python train.py --arch="dit" --model="image diffusion model" --dataset="rendered rooms with furniture" --train_examples=145000 --image_size=48 --horizontal_flip=false --conditioning="none" --objective="epsilon" --cond_dim=192 --norm="layernorm_no_bias" --activation="geglu" --mlp_ratio=2.67 --head_dim=64 --fused_qkv=true --qk_norm=false --inner_norm=false --patch_size=[6, 6] --layers=8 --width=256 --positions="learned" --optimizer="soap" --beta2=0.999 --lr=0.0021 --beta1=0.95 --shampoo_beta=0.999 --eps=1e-08 --precondition_frequency=20 --max_precond_dim=512 --one_sided=false --adamw_lr_other_params=0.0012 --grad_clip=5.0 --steps=7800 --batch_size=128 --epochs=6.9 --lr_schedule="cosine" --final_lr_fraction=0 --warmup_steps=230 --weight_decay=0.08 --adamw_weight_decay_other_params=0.05
Rows from block 4 of a small image diffusion model, named by matrix and row number. Rows with one number belong to one neuron. Each number is 128 + 32 x the weight over its row's rms, rounded and kept within 0 to 255. All counts start at 0.
After each neuron's rows are labels from the 100 images, of 14976 (inputs lightly noised), where the neuron reaches its largest size: "lies over" is the class under the peak. Only what is clearly more common there than usual is listed. The data: rendered rooms with furniture. In brackets: how many of the 100, against the usual share in percent.
# gate: MLP gate (model.blocks.4.mlp.gate.weight, 672x256), inputs 0-127
# fc1: MLP up (model.blocks.4.mlp.fc1.weight, 672x256), inputs 0-127
# fc2: MLP down (model.blocks.4.mlp.fc2.weight, 256x672, transposed), outputs 0-127

gate.180 [157  93 117 157 128 203 152 191 149 103 138 180  92 153 143 110 133 170 122  78 178 138 125 160 134 109  97 130 115 113 106 161 163 160 114 149 162 139 112 180  78 176 153 102 121 117 168 175  96 152 179 119 158 149 178 123 123 131 179 132 143 185 166  82  78 151  72 155 150 186 171 195 108 167 138 126 133 143 124 107 188  95 151 152 195 113 138 170 181 152 123 166 109 115 124 154 128  59 139 144 194 163 116 115 134 101 120 180 191 140 126 149 179 148 120 160 195  82 140 104 130 180 117 106 139 153  63  86]
fc1.180 [135 123 136 131 167 128 121 201 132 145  91 107 176  95 127 148 144 186 119 102 153 104 163 132  94 114  70 143 123 132 114 122 172 187 118 118 145 162 141 116 194 155  98 121 147 101 122 174 135 130 161 144 147 131 147 107 100 148 125 141 139 140  89 106 129 161 118 147 162 167 124 181 131 140  57 155 139 124 139 164 132  85 111 152  84 169 111 162 176 157 115 172 104 149 124 150  90 140  81 107 203 128 143 164 168 109 157 185 165 202 125 138 159 164 148 151 171 112 150  91 130 160 118  80 121 120 112  89]
fc2.180 [100 135 121 148 135 117 159  69 142  92 146 123  95  89 129 126 117  49 125 147 236 139 100  69 118  34 113 113  77 144 153 164 110 115 115  99 131 128  88 123 142 105  87 178 100  88 119 107 147 133  74 101 115 116 146 147 148 154 114 123  91 146 139 129 143 138 168 105  77 132  68 132 135 151 162 176 148  86 134 155 157 123 119 129 113 147 105 146 179 112 109 119 167 152 124  66 102  97 148  81 141 114  88 144 180 116  87 156 148 164 107 109  76 143 134 107 158 160 163 149 118 190 154 142 113 117 133 111]
lies over: window (35 vs 1)

gate.320 [ 69 143 118 103  75 109 201  81  72 126 104  93  99  75 129 148  62 194 158 163  49 137 155  80 166 133 124 146 150 111 152  71  82 113  79 147 109 147 108  69 104 199 122 186 103  38 135 175 106 121 148 169 158 138 140 119 126 110 142 137 144  93 148 130 114 161 121 130 168  93 133 106 139 169 120 124 104  68 145 142 148 144 151  82 100 181 119  97 134 111 112  78 119 148 144 157 103 148 151 147 131 107 142 146  88 108 149  69 147 142 113 150 114 112 101 113 109 102  91 150 141 166 115 156  78 132 129 136]
fc1.320 [133 141 113 225  64 125 118 100  73 131 156  86  77 145  91 111 120 141 137 119  94 113 133 155 102  99 181 105 120 110 138 124 182 149  77 147 100  93 133 103 133 185 170 234 156 136 125 149 164 120 130  72 123 143 100 112 146 116 129 153 116 193 147 115 134 130 129 177 163 155 121 130 132 160 190 168  96 132 118 132 104 170 116 109 122 119 146 109  68 102  65  91  58  81 147 119  90 140 146 171 113  59 139 141 140  82 140  93 165 126 130 145 133 102 125 183 170  83 120 165 147  99 129 151  99  87 212 103]
fc2.320 [146 162 140 149 214 150  96 179  50 139 124 130 146 137 110 133 180  76 152  96  99 101 126 138 148  71 132 135 166  98 196 125 131 107  82 121 103 123 154  89 134  47 113  91 147 158  61  87 165 153 139 135 145 156 157 132 103 135 166 121  96 168  79 139 143 161 119  84  70 127  93  99 161  93 154 117 130 136 127 129  79 113 124 118 104 115 112 165  82 142 120 135 164 142 167 145 148 133 104 161 125 146 137 162 139 128 159  86  93 130 114 116 132 135 145 131 128 127  86 129 143 166 126 129  96 159 186 121]
lies over: floor (74 vs 38.6)

gate.552 [139  83 163  93 123 104 169  79 135  77 134 105 102 197 133 157 135 133 169 179 126 203 122 107  96  53 168 145 154 128 164 133 185 160 157 159 162  99 147  99 131 119 150 109 151 120 134 175 154 139 139 116 208 122 145 125 134 116 124 111  95 185  96 134 111 110 117 133  81 121 108 187 160 132 128 200  71 119 166 155 133 154 122 112  87 112 136 119  95 115  85 101  95 159  95  91 120 105 182 148  61 131 123 105 123 146 107 150  75 121 127 121  75 133 166 122 176 151 144 144 132 169 103 175 156 182 195 117]
fc1.552 [125 106 118  80  99 123  93  88 138  91 126 176  83 147 123 117 157  98 170 183 108 204  76  70 126  65 163 149  84  90 139  71 154 133 132 148 154 101 168  67  96  97 139 119 141  77 143 130 140 167 132 144 174 126 121 116 103  97 143 127 122 122 118 188 122 122 116 141  79 214 190 191 123 112 125 142  58 124 129 112 127 118 103 107 138 114 156 156  77 127  96  47 123 124 137 128  80 115  96  48  54 144 115 123  93 170 146 153 108 158 174 155 109  96 111 113 109 102 115 171 107 170 156 134 116 179  96 172]
fc2.552 [ 65 169 154 108 130  94 112  84  85 126  84 128 115 211 132  87 156 153 142 116 157 116  78 137 115 132 153 149 162 134 175 105 139 115 129 177  90 137  71 156 161  76 158  87 121 116 122 164 147 104 105 132 128 114 113 164 108 152 199 152 120 148 122 148 132 130 160 116 120 125 117 142 115  86 139 136  75  91 125 145 145 125 113 124 129 118 108  95 121 112  50 128 112 110 154 164 108 120 117 158 130 122 118  71 124 161  85 210  79 146 112 115 105 135 141 132 159 186  85 123 135 170 152  70 155 165  43 131]
lies over: floor (100 vs 38.6)

gate.465 [ 90 107 109 105 114 172 115 146 155 149 140 161 126 151 185 107 139  94 169 138 118 163 128 165 136 207 108 107 140 132 124 200 102 137 158 136 145 169 120 183 176 125 146 128 140 180 146  93  88 171 110 119 151 111 141 103 152 195 152 184 110 114 142 159 160 104  94 177 115 171  98  96 186 170 166 156 171 156  84 139 183 100 146 127 119 123 124 156 122 190 153 159 145 134 149 170 164 126 117  81 176 159 133 138  54 120 180 125 167 126 150 128 136 111  87 166  96 187 162 130 173 151 163 152 117 142 128 168]
fc1.465 [158 124 116 168  84 118 133 154 140  86 139  68 146 158 137  88 103 115 179  97 172 112 143 111 115 106 138 156 110 125 189 144 146 119 119 122 127  59 119 124  23 139 113  79 124 111  84  89 178 135 132 130  98 124  99 166  63 128 110  80 169 163 160 123 107 108 130 105 166  99 156 178 113 108 131 161 151 123 108  97 120 141 148 166 169 129 142 124  91 134 167 139 193 106 128  96  98 107 133 160 145  85 180 117 135 162  86  98 113  98 160 106 102 142 149  87 120  74  74 135 100  94 183 144 130  92  98 157]
fc2.465 [101 103 138 151 143 193  68 152 123 132 166 152 102  79  58 112 123 118 136 127 121 123 153 124 162 167 119 180 125 151 126 120 121 149 134 190 155 127 132 118 140  85 138 134 172 155 171  92 141  72 147 206 147 117 129 174 116 147 103 152  83 142 162 163 136  73 120 128 125 116 103  86 189 113 130  98 113 153  98  83  93 116 173 131 133 150 121 120 181 172 136 169 112 155 112 169 138 133 132 123 124 182 135 160 133 122 115 129 118 134 116 112 147 157 118 160 125 108 123 116  92  87 129  93 129 112 131 125]
lies over: floor (99 vs 38.6)

gate.654 [ 46 124 132 130 161 142 120 173 179 167 101 155 120 105 217  62 139 115 123 118 149 108 136 178 108 160 165 136  96  92 122 146 135 139 169 127 135 146 114 140 143 106 105 188 145 137 137 107 142 175 177 128 142 149 190 114  84 137  76 103 121 178  97 121 205 154 141  99  79 110 118 179 129  99  87 102 106 176 163  75 135  93 138 108  89 131 140 133 143 151 143 181 131 141 136 142 144 178 140 123 124 148 155  93 122 147  62 156  81 153 110  77  85 108  68 105 130 108 126 100  99 122 142 147 152 139 142 188]
fc1.654 [155  88 176  94 117 101 151 103 105  73 137 130 103 182  64 155 125 128 125 139 131 125 129 116 147  74 103 139 134 146 128 136  76  91 146 150 138 144 170 187  68 110 108  72  97 164  93 134  97 121  68 103 104  32  66 147 162 104 136  76 134  58 118  75 121 146 153 126  95 101 121 120 113 118 217 139 118 104 140 155 112 142  87 101 141 147 135 179  94 123 143 137 124 126 139 138 146  33 109 122  92 155 139 113 168 138 141 121 145 127 197  96 161 163 156 132 148 117 139 187 157 134 117  87 129 180  92  68]
fc2.654 [ 92 115 171 156  89 149 134 150 165 145 147  81 134  93 151 130  89 129 137 139  62 131 192 142 106  87 144 123 106 108 139 154 116 144 212  95 155 125  32 166  97 153 130 142 180 150 166 160  53  96 151  87 142 140 136  48 142 141 121 109 192  93 146 116  98 131 143  81 124 114  95 120 149 177 145 120  96 150  33 102 129 127 103  89 120 145 160 162 129  97 110  81 184 158  81 104 121 132 177  85 154 131 149 114 194 134 113 113 193 168  77 137 123  85 123 106 108 145 118  47  97 180 141 129 132  75 183 117]
lies over: floor (86 vs 38.6)

gate.364 [142 148 114 139 130 113 146 149  97 140 121 111 162 117 111 162 117 110  91  99 139 135  87 129  98 125 121 113 102 188 135 101 118 206 110 132 129 153 131 104 143 153 115  63 147 155  87 125  78 151 137  72 144  68 117 155 158 119 153 131 121 183  96 121 126 114 128 134 141 116  62 150 140 100  72 114 122 133 109 129 139 142 132 155  83  94 159  66  95 132 145 126 143 146 137  85 120 114 168 111  62 122 101 150 160 112 181 140 167 120  76 188 136 129  65 149 148 212 205  79 135  95 126 140 159  93 150 127]
fc1.364 [120 137 156 135 144 130 115 128 139 128  99 161 121  74 150  94 157 156 140 189  72  88 152 150 162 153 111 142 170 113 124 178 160 114 176 123 147 131 135 148 165 109 191 155 119  89 190 147 130 130 102 140 136 189 138  65  90 165 120 138 165 102 100 150 163 146 167 109 131 205 155  92 121 159 176 159 166 133 156 102  81 136 187  93 143 212  97 163 173 164 161 130 196 119 114 186 159  93 164 133 159 173 155 101 141 101 108 131 103 136 162 118  86 150 148 111  69 145 133 138 132 137  98 148 130 208 131 164]
fc2.364 [ 97  80 174 108  79 131 145 138 146 148 141 139 137 117 147  99 141  79 161 121  92 117 145 113 142 118  87 111 177 110 108 137 178 137 116 192 115 134 119 134 177 166 167  76 128 159 157 105 103  80 168 148 135  86 125 107  66 106 135 128  73  64 173 105 116  95 111 167 140 207 141 154 126 134 104 114 136 156  78 143 114 141 161 104 184 216 165 164 179  86 127 127 102 135 123 103 144  69  87 124 145 165 131  77 111  96  87 184 167 152 150 167 144 125 143 151  84 115 122 168 123 101 152 121 156 124 124 129]
lies over: window (49 vs 1)

gate.170 [115 139 184 116  94 153 171 204 216 151 148 156 148 138 140 143 125 147 151 172 173 135 140 155 133  66 166 138 122 141 100 137 178 107 142 119 154 137 145 138 150 131 111 160 164 133 104 147  73 125 160 126 147 162 103 147  79 148 229 154 113 142 161 111 111 199 142 176  92 203 137 144 149 142 143 135 131  83 138 156 116 146 167 124 124 146 166 133 145 161 127 125 106 146 197 170 119  98 129  74 136 102 183 136 124 176 173 165 196 129 119 178 144 163  97 178  95 108 200 161 129 124 182 110 142 161 110 105]
fc1.170 [128 130 152 139 177 151 167 101 133 187 107 139 170  86  93 145 117 135 101  43 143  86 125 135 126 115  96 142 140 181 172  90 179 105 172 104 126 146 126 146 134 163 149 167  48 178  91  93 112  72 151 147 158 125 103 158 129 124 150 150 124 117 154 123 136 112 134 156 121 128 124 137 163  78 150 167 159  86 112 123  92 124  86 106 142 171 130 125  87 117 142  74 142 123 126 175 113 100 107  90  93 115 137 141 150  93 129 109 138 159 139 117 117 120 145  95  97 156 141 135 129 110 169 156  88 171 109 114]
fc2.170 [169 171 127 127  84 120 109 126 127 170 114 143 127  85 106 105 126 142 165 105 112 148 137  96 180  49  88 100 181 142  83 128 122 133 195 143 214 117 146 145 141 108 163 119 134 131 117 110 167 133 155 100  85 124 142 119  90 112 148 125 145 107 130 165 172 100 108 118 191 163 193 197  74  96 152  78 149 132 144 111 157 166 164 139 138 112 131 140 165  96 125 181 101 107 122  83 141 104 130 124 105 179 156 157 139 114 222 100 130 152 166 117 203 144 150 123  75  77 135 106 110 128 106 128 106  89  48 128]
lies over: window (29 vs 1)

gate.280 [114 176 109 114 135  92 132 176 141  78 139 119 101 128  91  87  99  99 113  86 151  97  88 176 116  71 150 188 171 107 138 104 122 105 176  82 133  82 124 150 140 189 101 104 111 135 122 103  83 136  99 175  65 100 103 163 142 171  98 162  89  63 109  91 126 166 130 143 107 163  82 247  96  74 163 140 129 109 146 132  91 113 119  87 143 139 132 166 107 133 153 156 171 101 142 120 134 156  87  91 115 144 146  85 156 170 132 153 125  99  87 150 126 114 102  88 141 110 117 120  85  99 141  73 150 189  64 130]
fc1.280 [172 145 145  97 107 152  99  71 114  82 165 115  92 187 134  74 143  95 110 185 136 117 135  72 182 133 127 108 129 150 106 114  68 129 102 120 119  95 107 134 138 119 183 130 162 125 102 170 141 127 134 127 139  95 135  69 120 119 166  75 151 109 155 149 142 151  57 103  57  79 145  48 128 134 138 105  85  69 138 136 114 155 193 128 145 151 130 115 157 119 141 106 109 136 132 142 131 135 143 165  94 121 115 117 137  76 110 139 129 144 100 140 168 121 210 124 112 131 111 112 178 150  95 144 147 165 107 102]
fc2.280 [172 110 109  74 109 120 144 101 158 146 139 116 104 111  62 145 129 134 155  80 192 109 128 170 174 138  54 127 119 127 157 105 105 147 144 138  89 153 117 133 114 122  99  89 138  97 137 144 154 153 192 141 117 144 137 177  97  84 151 178  97 114 156 126  85 166 172  69 202 190 136 155 151  88 137 143 107 160 109 157 189 146 112 144 133 119 109 164 174  77 116 138 117 117 140 125 127 137 136 159 122 122 165  78 102  63  85 169 120  91 143 139  64 114 129 106 175 111  94 118 136 210 103 129 156  91 128 111]
lies over: window (100 vs 1)